config.toml
model = "self-supervised audio encoder (BEST-RQ)"
dataset = "strings of digits, spoken by a formant synthesiser in many voices"
train_examples = 39062
n_mels = 40
hop_length = 160
input = "log_mel"
win_length = 400
codebook_size = 1024
mask_prob = 0.08
arch = "mobilenet_v2"
norm = "layernorm"
activation = "gelu"
depths = [2, 3, 4, 2]
kernel_size = 3
stem = "single"
expansion = 4
widths = [192, 192, 192, 192]
init = "torch_default"
residual_init = "zero_last"
optimizer = "muon"
muon_scale = "match_rms_adamw"
lr = 0.0035
momentum = 0.85
nesterov = false
orthogonalizer = "newton_schulz_5"
adamw_lr_other_params = 0.0011
grad_clip = 5.0
steps = 9400
batch_size = 128
epochs = 30.8
lr_schedule = "cosine"
final_lr_fraction = 0
warmup_steps = 280
weight_decay = 0.0
adamw_weight_decay_other_params = 0
Rows from block 8, named by matrix and row number. Each number is 200 + 40 x the weight over its row's rms, rounded and kept within 0 to 999. All counts start at 0. After the name is the row's rms in percent of the matrix's.
# convs0: expand pointwise conv (model.blocks.8.convs.0.weight, 768x192x1), inputs 0-95
convs0.403,107,229,208,246,261,168,213,208,146,186,181,200,164,241,172,258,221,210,255,259,203,235,200,180,176,192,142,235,260,153,205,249,229,233,213,151,223,167,173,253,240,160,254,212,289,226,179,174,250,196,175,256,244,308,151,190,192,223,243,177,218,186,304,255,179,288,231,190,160,203,219,243,256,210,187,225,170,155,196,220,239,192,331,237,173,164,293,243,187,239,221,208,200,135,184,187,212
convs0.404,089,197,184,177,202,153,240,313,189,159,204,228,156,206,215,183,189,217,200,224,156,143,218,248,171,143,275,134,192,188,217,293,123,158,108,205,253,228,230,220,143,224,148,195,191,182,185,212,216,202,165,107,182,175,160,216,230,168,225,270,189,146,224,208,199,274,226,266,190,197,209,137,194,265,276,216,219,188,166,251,178,179,248,195,154,229,227,206,181,174,239,297,215,198,177,225,270
convs0.405,102,172,198,190,171,215,158,267,198,136,157,97,188,193,232,261,223,206,195,188,188,177,224,160,200,191,115,204,201,187,212,265,261,176,235,155,244,242,263,208,225,210,197,263,205,143,252,187,242,209,157,176,186,175,155,155,186,160,165,172,205,236,196,186,235,217,158,144,211,111,209,252,219,212,211,143,126,212,235,232,211,186,61,130,173,248,144,283,199,162,172,167,208,173,225,214,238
convs0.406,032,165,213,235,259,185,187,139,253,196,241,139,139,236,250,173,137,182,192,272,213,207,174,228,261,145,210,198,230,262,163,247,258,147,172,215,283,168,217,114,242,183,205,111,210,161,199,175,193,261,201,286,193,202,280,244,178,174,261,159,192,201,208,190,121,176,137,141,174,277,188,242,161,150,242,234,231,185,173,245,143,267,247,189,144,208,163,161,255,179,205,243,236,206,223,115,157
convs0.407,062,231,175,258,149,192,235,186,192,214,244,183,312,146,148,189,210,173,218,141,230,264,229,159,253,221,234,113,201,205,211,187,234,169,205,245,138,168,170,199,148,239,188,207,254,213,150,205,229,255,230,154,246,225,172,164,240,239,137,249,172,234,190,194,229,154,162,189,167,186,231,268,167,188,229,163,164,241,223,260,179,241,213,200,221,240,232,129,147,160,229,143,180,265,291,162,228
convs0.408,122,230,265,182,193,274,173,185,251,230,240,180,185,192,195,199,202,165,208,244,211,175,199,192,251,222,249,185,225,202,213,193,264,116,183,281,193,189,209,213,120,186,190,246,228,134,195,190,170,195,166,194,222,214,221,251,252,213,125,202,228,153,211,269,235,158,155,228,195,172,279,170,168,229,238,234,157,223,192,189,143,192,167,149,123,162,189,160,150,191,229,191,129,157,214,194,150
convs0.409,065,219,202,189,283,193,167,216,163,239,171,133,238,228,235,194,190,247,155,179,197,185,160,226,196,188,228,226,191,192,194,131,115,230,170,220,195,204,204,231,214,123,160,234,215,156,137,228,134,195,192,145,181,197,158,206,220,164,205,225,219,181,219,218,216,138,171,170,233,195,212,147,231,162,249,216,189,253,188,143,212,177,176,269,215,159,166,232,152,235,160,197,195,164,160,199,203
convs0.410,150,217,235,142,183,172,226,274,242,220,193,190,165,183,151,187,187,242,89,212,197,231,220,188,209,217,168,302,168,188,213,215,141,149,222,186,212,170,293,158,201,297,137,252,196,47,254,247,157,175,204,219,200,186,256,225,217,127,211,208,234,168,218,246,207,187,211,167,158,161,132,193,249,138,199,165,219,263,203,187,175,201,180,161,220,224,205,193,215,128,164,150,202,228,198,196,206
convs0.411,081,180,170,231,206,172,181,226,176,225,160,177,179,244,219,191,135,212,201,172,224,170,183,251,191,247,190,165,182,179,166,183,243,202,221,202,299,171,169,175,216,217,189,182,193,209,177,192,181,220,214,259,248,178,234,168,272,245,124,216,197,195,218,187,221,192,236,191,166,206,262,261,324,174,248,177,240,217,198,145,187,194,182,217,138,210,162,222,198,220,216,185,190,226,123,140,137
convs0.412,123,181,271,217,142,202,232,242,207,253,196,189,269,162,186,247,133,188,149,237,183,150,222,180,258,220,273,197,219,221,207,195,221,217,133,229,247,212,166,165,175,117,197,205,254,165,257,205,246,174,284,108,212,216,170,290,224,215,154,177,223,234,193,211,176,169,212,180,239,166,198,162,205,268,209,170,209,184,134,174,143,260,139,190,200,170,204,182,305,287,166,197,231,198,205,174,173
convs0.413,032,197,196,212,157,215,151,173,167,209,109,154,163,207,220,247,165,256,227,260,228,224,167,248,172,250,223,221,206,243,181,182,220,250,235,225,239,133,205,155,243,265,268,157,266,255,225,155,197,196,126,270,129,225,239,227,174,216,256,144,228,184,224,210,197,182,227,171,244,256,137,216,246,211,230,165,150,236,126,199,189,280,257,232,229,185,130,172,244,299,215,249,182,204,169,167,183
convs0.414,102,296,184,202,128,227,150,271,205,162,214,161,279,255,193,157,198,221,202,180,235,190,240,179,249,114,133,199,207,256,146,205,243,228,248,237,207,287,169,218,208,253,206,176,271,207,188,283,226,260,229,261,207,218,178,193,149,238,178,208,145,160,148,266,137,213,224,178,203,222,186,207,253,161,200,230,235,194,204,219,175,160,151,217,204,129,217,98,221,236,204,129,215,223,244,161,171
convs0.415,150,245,270,196,159,235,193,178,244,203,165,185,224,221,229,307,216,191,202,215,215,198,140,151,228,221,171,114,168,209,204,198,173,219,127,160,248,211,210,199,158,237,169,134,234,167,169,212,270,266,244,184,204,184,162,215,247,183,195,202,265,163,209,125,213,174,234,210,168,175,205,167,262,185,120,162,248,187,171,274,204,154,203,278,208,217,148,199,141,133,144,180,179,183,210,211,173
convs0.416,028,141,250,256,218,152,181,214,196,180,235,227,136,230,244,244,134,166,193,190,234,255,141,272,148,142,146,226,222,172,184,212,132,219,191,223,220,218,275,282,224,243,265,271,213,237,265,165,165,280,183,207,141,230,250,237,181,158,171,211,217,143,228,222,234,223,121,150,224,208,206,247,186,199,226,266,183,176,182,143,139,210,267,173,262,191,220,188,164,196,263,232,233,181,266,222,204